config = dict(
    train_examples=203450,
    image_size=64,
    color_jitter=0.1,
    mlp_ratio=3,
    qk_norm=False,
    widths=[64, 128, 256],
    loss='cross_entropy',
    lr=0.0022,
    shampoo_beta=0.99,
    eps=1e-08,
    one_sided=False,
    lr_schedule='linear',
    final_lr_fraction=0,
    adamw_weight_decay_other_params=0.05,
)
Rows from block 4, named by matrix and row number. Rows with one number belong to one neuron. Each number is 128 + 24 x the weight over the matrix's rms, rounded and kept within 0 to 255. All counts start at 0. Numbers have three digits each.
# fc1: MLP up (model.blocks.4.mlp.fc1.weight, 384x128), inputs 0-127
# fc2: MLP down (model.blocks.4.mlp.fc2.weight, 128x384, transposed), outputs 0-127
fc1.139:120089126169102156119100125143138124099172143160178087145143104128089078115128087118098144178086153171121114160077142092086112102155140127160138102136101133131116172122122150064127141101104124166184133113147125108122146136121117104132103151163114143104108132136113130187182115128124137144125102153138153120135158088108116149106116131115109101157101136146125120138116147120117156172126
fc1.140:108126092116127167108098088138121145147105117153125130143132138091176102130128157154134153129120107152122144171153118106100083117106110152148113129144125149142150166110150102177165120122159136088166118132162115128129158163133132163121160129096117108148135141131112126116141140114097127123133113098163136130141160114138104111150166174092183128108167136114125160115124133132114154107128
fc1.141:109137112131145131139123189155128092129151147166143133178076095113129137164123135111140125103105201145113121135108128126102098131141112126056174125188114151127172141159115065114105120127174093101104115113143162112109105104120168132150112140066143117145096123120138132143086120156153193112166121127149109077136134110130142132113131131162130154063140165146121156108132152093141150116112
fc1.142:105099142140182152153142112154134114140159117149156122124138101099104123129135108148140141108166150153160100102111094156135124126119119125170144172145124144144101138082153100096142145146120115129107134161123082135125122123137135072119138150107138184102116108108132126101164125124113100100101117103133136089119112101097104142107134135091097110109121120118141134104100139154102091101125
fc1.143:093115151111152123124129093127133109138167143150151132132091117112131145150097110117117131097126173102138115148120136124125085108121122118107141104132158085147128117115111098168105086115125121156121130097109156150163142120155113110123109136159163101173115134149132162139136122118125131110125087170143102128127129126136156117118129120154125139120119159143146113094146119109128168134132
fc1.144:134143078099138144120130092160075121133136132156121124128135114118118095125107138121096148102110153121157153172117141116095155119117112133183076112172168135132152121123115143149093138080109096148153114115146146136110147133132098141099143136093149120102110159144124127134119138102138138156115093121157132126085164154154157107099117115137130119087149115136146107109158140075144175131096
fc1.145:153154144146134123147150103116144134130129154098142115103168146154138160122123171118157127151097125090120117117141121138109126117135143132159106129119142127117129136110131165173111131114100098136138128146112127110126162141124130133107130131132136160102128105133135138130149126136152151116166114143108097133125143128143136148084146115113137146096097129145127130134112140097125121151152
fc1.146:149057144135109093121106126175108109138173089168148112134131111101159140128148114093121160129123102122133129110123097166113178147146122114142111090162143134113091167131103145123118132148138137187130141188161117125188121114134120114157169092114101137091123181143166131123184175146066145134097151133115158118078139142093084052121131159131091091125108148144132112117080119149141158136112
fc1.147:136125114138117108131122118133138146145146120100137151139132134141150115151131124125122152137126113103128100101133135138147120098111144121142106122130139134172164118091120138145117099116140095104146162108118125120171153103138130140139095137091116133120122143131135129099164105111109172151095113133115147140148130111147111165147161163134127102127127121140125142105136168155128132151133
fc1.148:181118169114138115160114158173142126128132129094111152109128142124136121156089146098109118146158129122145141116147129123113143117104088122115137069119115177120138157116113118096139148167120126142096132113131148135102123128110118099098168095119112131147121111139123133152078152121122156138124188132111139138126142096127149120136127158141109117112122147110113133119112134119134095105110
fc1.149:150221167136106140128116107131075120119108120149171142128145175077135164120134114128145112107113091122129143150100107103121085141166143169113155117135146120151145137154111125125103113105104114117100116175146111103128181131094107109098147109150123158129097087143142139143138137134125089168152126134141111104069138140154114144131156112154070145140160158122124152133148128134149140150134
fc1.150:108110117093126119115159103153121132166119127143112088149131122140110128169128144153154129135118161132125146134142125095117126181122050119155170116131155121162161120132131144154118140097102133159092158125081081103167121160165169149133156124117148102159167095176107093126170119089102143133131111122144098114144172115081114119178087098147093131119125113128106109104093125128162140139135
fc1.151:185103156135130119169109107146102159092092150132116131117157148127152121135107131177140138139117116127125153104072088088079150096132164142130117113158139104118134155094168104156139172171094119114141170140174092115127120142109095120111152167099135162150114120127152148122148127151124125099092135146139122120090109117106123096118139115122130106098096143122144083126144080138098130117139
fc1.152:125098138101136126124142118129123137137126113088171122148137091126107128175187136154144107092097152127131092148117160170122138178112145145144097107102096100123064171151105117111121182165141157094113184125093111160158114149146091175130147133119097102124110133157117102134138145157144117088114117144110134121184120184136120186145158117118190144109137123103152085112149133144162110099133
fc1.153:115145115109127136165066142125088155161107097099143125117135162124082135132125115140083116129136108111150125085188158104142142122161107154158122099106138084122117133120116112111101132157109148144091139180200104157178154131141143164139150124096112155122123097124123156165112117089148166136144129114130109117113127142112127112092165112155166170147115133105068119146111122145168112101108
fc1.154:146098151093122115095123095149118161138142121122122131125161136110118144161128113091147123142110167156150139148140097131140148105093137148119122106150143154093184153132113164096123122104122121124102106145096107133088123136136090166143130142114139136154123086059151115150120136121093150120130136125122093159167127107147124092108126107089154127111082140121167114140126177129107130117120
fc1.155:142084123095132129134148150122079124119157140115169105156125137132137123136147119119092127086103139131158149111130162111138146135132130128101128152112135134136073123111151109154145151148164156098125101096114126150121132142121144173142110139174179116113105134098134146106124102142146108129119092124096154095087124124108104110182107124075099154128123132194104163136165131131080135083147
fc1.156:113157128084119140126156092111106154133143095122111112153148104134108125134107137118127140142136122163126139149149105156062150086129167137135101143109142141114071159106147158130090108094131114142110140127155135134136168142094127139133066137135158136145103101062119155120160134084138112121106117084156138182114108129119130100120168121098160125114107128116098169119115163130151120100139
fc1.157:182144111115153124122146148125113104105167154132124133117102121146105119056114143120155104124131118121157096122128092140134129123142137136096117120146175144116142134157080094114133123090162132134108116152093186111125150163114176094112096149145133143138124131112088082066125091155111158137154161125106137113109170059135132143166152143108087125145089133174122085143151111102131147168117
fc1.158:150147127107158100170107134108110092127105144111179143110117163135136147135093167129158127130114122146127168123130153126099129122107117105141135131169174112157124135134098115133140176112121187081172135140191146169140080128138092145132141107134114147162125158130088094131121132140111136094124120104092137149126132147136132130122140150148116145110131117138108104166121105117138126154145
fc1.159:151150115190109133143121100133154135132114154100134131115145137127117123132125140131141109139132134095121134130079121091134119101119129114082126108106149120140106153118150112136125121097118121151135109084131149115161125172099126127130110151119140138134151156110117094118124141132125147092102108168135123144133132103163116114131145149137106169159131147121134181127119154097113048136126
fc1.160:142103108152115141167146138134119121137091124127133122133147124130100123108147168135129170107109155108164115130103115103153153144150118112168110136132137093127149126106169145144121122127125144117108097113139156134135156151143176139152148080113104138116146165123138129140130152126156165152123145133146124138117128120137077100156117127146142152141104144131155131129138126132141146138101
fc1.161:141101120093112110100106124106119134120143159157152164119115081131134138120143114135172094070088091144107078144146129115103136170153099165137084107135145135107096109129129145053122150159113111116119104113132125129113106150104078147094128134118162150141123170149137123123161116179124127133140125102109105166151129155147061122107143104150145183152116132099122118072150131149166131187093
fc1.162:133156145129151130110128093106120113098148162100175083094123111123124108133076110139134105117132117096115157103165155150080098146105110160117146168098159087116121149115126120188167137147121126119140116129109097116091192099121160147082106123155144125124119127158130179157128113142124158110107130135180126130122143085107171146126120163106114131180131156135115127089166124109111151114135
fc1.163:184128114114126095125165136142138109121165144144136114133117137165182141085128142129148100121149158115128159147173095150152144114154105131116172127122134132157084121140121142154081110165139093136104125147106091109140094165125094154138109107110115150139104121103120140124114113166109142147126102155151117103109153130144132128109142160139102142150141161145148157107168164153158141127128
fc2.139:135124158086081160090102171149173107136089154093089169139152124141135144132144116141181135106150112094122141123105117097150083102130155152153140121114114122101132119094111144121129158134115123114096131121113079119144067162134110122154120167103110086132109122120119098123140187151070143116109138117071090145133115133126155118116126121117149092157125158111111157126139127114110092133137
fc2.140:144134134120132099145141120110145124141125130149109104164156119130121185097163120157123114144150116097114098122132137122154167146124140091093140143097118151151123142159095101109100098098124105161153139112106123154124111134147122111149100153133113118123131135146153122171130143151119108150138149151140120114144121132148160137130138145171094137123117149155101117121125099114090121137111
fc2.141:143151077108082163111155133150164130168142176169140109136150134129111126128116140160118131137109150098126115171146157140130112127158119181175095148113107147163130168123141126122134137158130188149121109162179099109144143116134074116161134135072149104090143107156133153173103108131117101109137116099086112131159125137140134137111163149110122084131146127134138092147112094090092122164122
fc2.142:097146138096128113131123099162122138127139155100105138102135122117150089158136084123144140103104154093176118164085127125084153131133130155116081108128164101092139165088130115165146096155092110124136087100118139094127095077139109139154192106103109104145089132135129138108143149123127103154127118153157128151148137102117132134156117123103144133129129143161104117122153133133084133137158
fc2.143:138181132124089142100083158144135171123121121123136115104132129115153137105115142139171103150111103121109132123131134129162169176148101158132100121146120135116142151123114118131194170155120150149135133135137112108092095155080154132085107098109153114096129104094106127102124145121151130164148098122113136121113094121125130144131150112147094094119145096133131120172105148145131109148139
fc2.144:134140112124090105108119155110182125114147105110122136146123145113155125158148101139111138142119118120142111121105131094137138164106134152075124169132140095139132178127132152129127106141113135127084096146138180102125116138153133101175108144118151145185148128108149096134120131144136140076145141120156122103138091128121147147085139134074161151132136114143112118101138105155120144098141
fc2.145:131146141146145123101144121129098113162160112144117157153150140129126120158120102085067117116139106181140134140148153079150160134105167118137134141129121166142129127096138133112134126125162156114112128114183125139141121111150107112133116149134123094169141148130138130147124081157104136098115116138151169099132127134151149112188103136142166160177148115104128125113132141144125138117103
fc2.146:131163167133166136109128146132133125135165153128112122126168100138128143130144127156114109124165147121114106106121137124085123132156096131141114154133160147113160134121120164104115146160151165091088151107177110081105149149112096129126059151099135141097170135126114116112140074149118128102080142096145132136118116127111109161161099106148103123141124121155109138135134128135118143126180
fc2.147:127140129092112106149102119130174168148129120119092125110127152142116109088157116130138154108112105137151167145117161100129111130125138108133174134151140132119117084141136083109123109138129130102102164132110151126103130122122161111098115120147086093128120081138139099141122137130126133120125143110143138134153135124110157107124110135106130135136156100133127141120146113109143165116129
fc2.148:139157100117119111166110114114141140136107134123114127114108131159118185166130138138119172123087142128165135107122101155134085137117138115127123137113111109162131148152107104134119114143112155139145150146108141130109106116141135112125132130116098167108143148078128107154119115142121153149146101123168160104095086105115087096109144156105149093132128152140102111107081142113114146124143
fc2.149:154120127138122130122125137129133160135144107139056157149151167130128137083171156166153126133183178123134090144111109125115137139132114119110080133084178192077139137133161118142126112122124124168138128139132151150097087144130168171107114115131166137150125164122092136108138130139124115120118144105170113135161163102137138089154110136154115150062111105138107154091113122128142105140135
fc2.150:137140183113129141108156100087139101129113127137113139084127167128131121198116140141143137163153093137125121137126154174098131108158121136096098096122143102127115137182102145145147147091128113111151163108163130137082152107162106147104098125146145116074156204143107186121156162129138125127127142103187131144102150126123140153129142163126139142168150174125147086121130108135127110133125
fc2.151:124174120115149112119150114120109143115117135125095156153142117079137174151132122113139149127169145120185124082098150089148104154106125135128080181115160126110095134109156166141121090119149158107130110116146124088123131100157130161124075103140097150133155072136085103119147139090092127136125115126164108098134156084142065155101151125122110119117105155137130164117134105125115149103176
fc2.152:153162084112131121131081153109161125106191133128161126116127099133135075145109103169141130106143101092147152058131170104184092149125137154084131130131169107157135128128121162188151142116129131146128104130179104127102139103074114089148132125141087145156115131149100139147145184107153162135116132125092136169124110071142125173153104104116081130130107146088147116133121161150116109192111
fc2.153:124130106122147120135153116144148094111157129117152094091122161122151172125158162144129133102117103155127136188130091126134111085088130092108129126161133177131127126142109113146147120121134152153123111107122124096127083107135104139123109111102103164119148158084116096129146134111119131122110157103156133137121129168143115109106149136123123133132104134163146166098160122116105162146157
fc2.154:125132121127168151134117130112129147148120111109135098142117137146152137111129134153180092154122117101085091084134152118128119169132128106134126170149095123150088104112089126150132132137126146133138160144146168135120175137108144126146129137106136123121152163151093136094143132168130122127116138129188111103117105140108113115141113117090153127137090158137078112156128093172185116097144
fc2.155:065139168114151144144116106156121129144116117141109122133154135140136118149075119119137127151101110132107129137142127168143118123129114146119154154119161119151121098124122100149157104136112132159152140114139145146137118156123158123137088129117108151107102115174101106098132107041075170146155165122121108143128151143146166153069121163183166112083155124091116075150154118149148095136169
fc2.156:140086112163156150100151098163111138199075109110165126140117135108124087113137134119102119162106153099141118120129112080105165142147135082162151124141142126101119168152166120085159099133101130125135120120093116157128120077106129139128150116078185096110153116112102123120108166082122060119124123172140147092132127161149129160123144159109123112117153160123135162100127152145102151154152
fc2.157:169094095135060116140136176150125129132115119168115108129095126072143144141113153126097142163123092108158131153102137151129105184156148146112126090146102142104109138124134115120127140138164127163144142123096154112107148129160120100173164107106168135129153150124154121113067121162137120075127118082118114100155128125124121188116112116081167122161103121091135088089119126116122159151131
fc2.158:105155152162100130113138107165124099144120089138088105095167071119115111126113126166112124128140147122084090075137142171124151109163093104088102116107074144096167093161170150148105161100162126119104077159121153101106128091126141130133166195131123138126111157124122155139139131136165107147129124126181120119152140110102136089130144165113148097120126155126133111105125135154116133120092
fc2.159:121094091047130130119098113143146151106140105141109188118148121126139102108126104136135176145091105135147141147128131084106137136162134131155134127141147110136156126146113145163111161151143109127155145086118153111085162111141124099131146125140153126134111095140158074137097153103147141152123145114090151130180152137160123112084134152113145108145119160103095112105123113131116112112138
fc2.160:134158155119139136137113144113121125118150112114126130114116108153172143138141128105133135130156137121132117117134170120098111133116118157150107108144123127129104122135121128115118153146116113100126140163129110164150107127119152100117137163103125135141166119131109146159117127144091113068153122132104121098160126127117129152105081158108093123122159120126105101125134159111147128133139
fc2.161:142139105127120145138102106140091137116178109106111117100118109167150156151066154140145077142131174146116144139117143126110087133137134144165145099116116124048109158123092149145157109148169155154144130131113095144146139129130096106115116136144146155171176119120132131108135176063123123098083155145119128174122131084110126145132156167102124121136111124100114099162149127157095160156102
fc2.162:146140088127125120166118136136127146158145130115063125074118131149150147121143119066139129134125144140139095123127144105078181163140133122070128139139112148144124117124126098068116135106126149166139153114102117150076138143112119131174133199125113160139140106056119117075156125137075133160165146159164127156089142119109149120097165162166127100095143163152127154156114098136136150189116
fc2.163:075101146127174133132146134156121136113081124109117087125132141099144135172182109146115149117137127116156131147125116127088191117106101087133102116127102115091143122129155152145110127109118121159144139083135107089133135089118169121100125115133149165100131114127156143111133173089118118116082126110155150155155117145144157131169114131141147082126151116126150109127085114120117088131137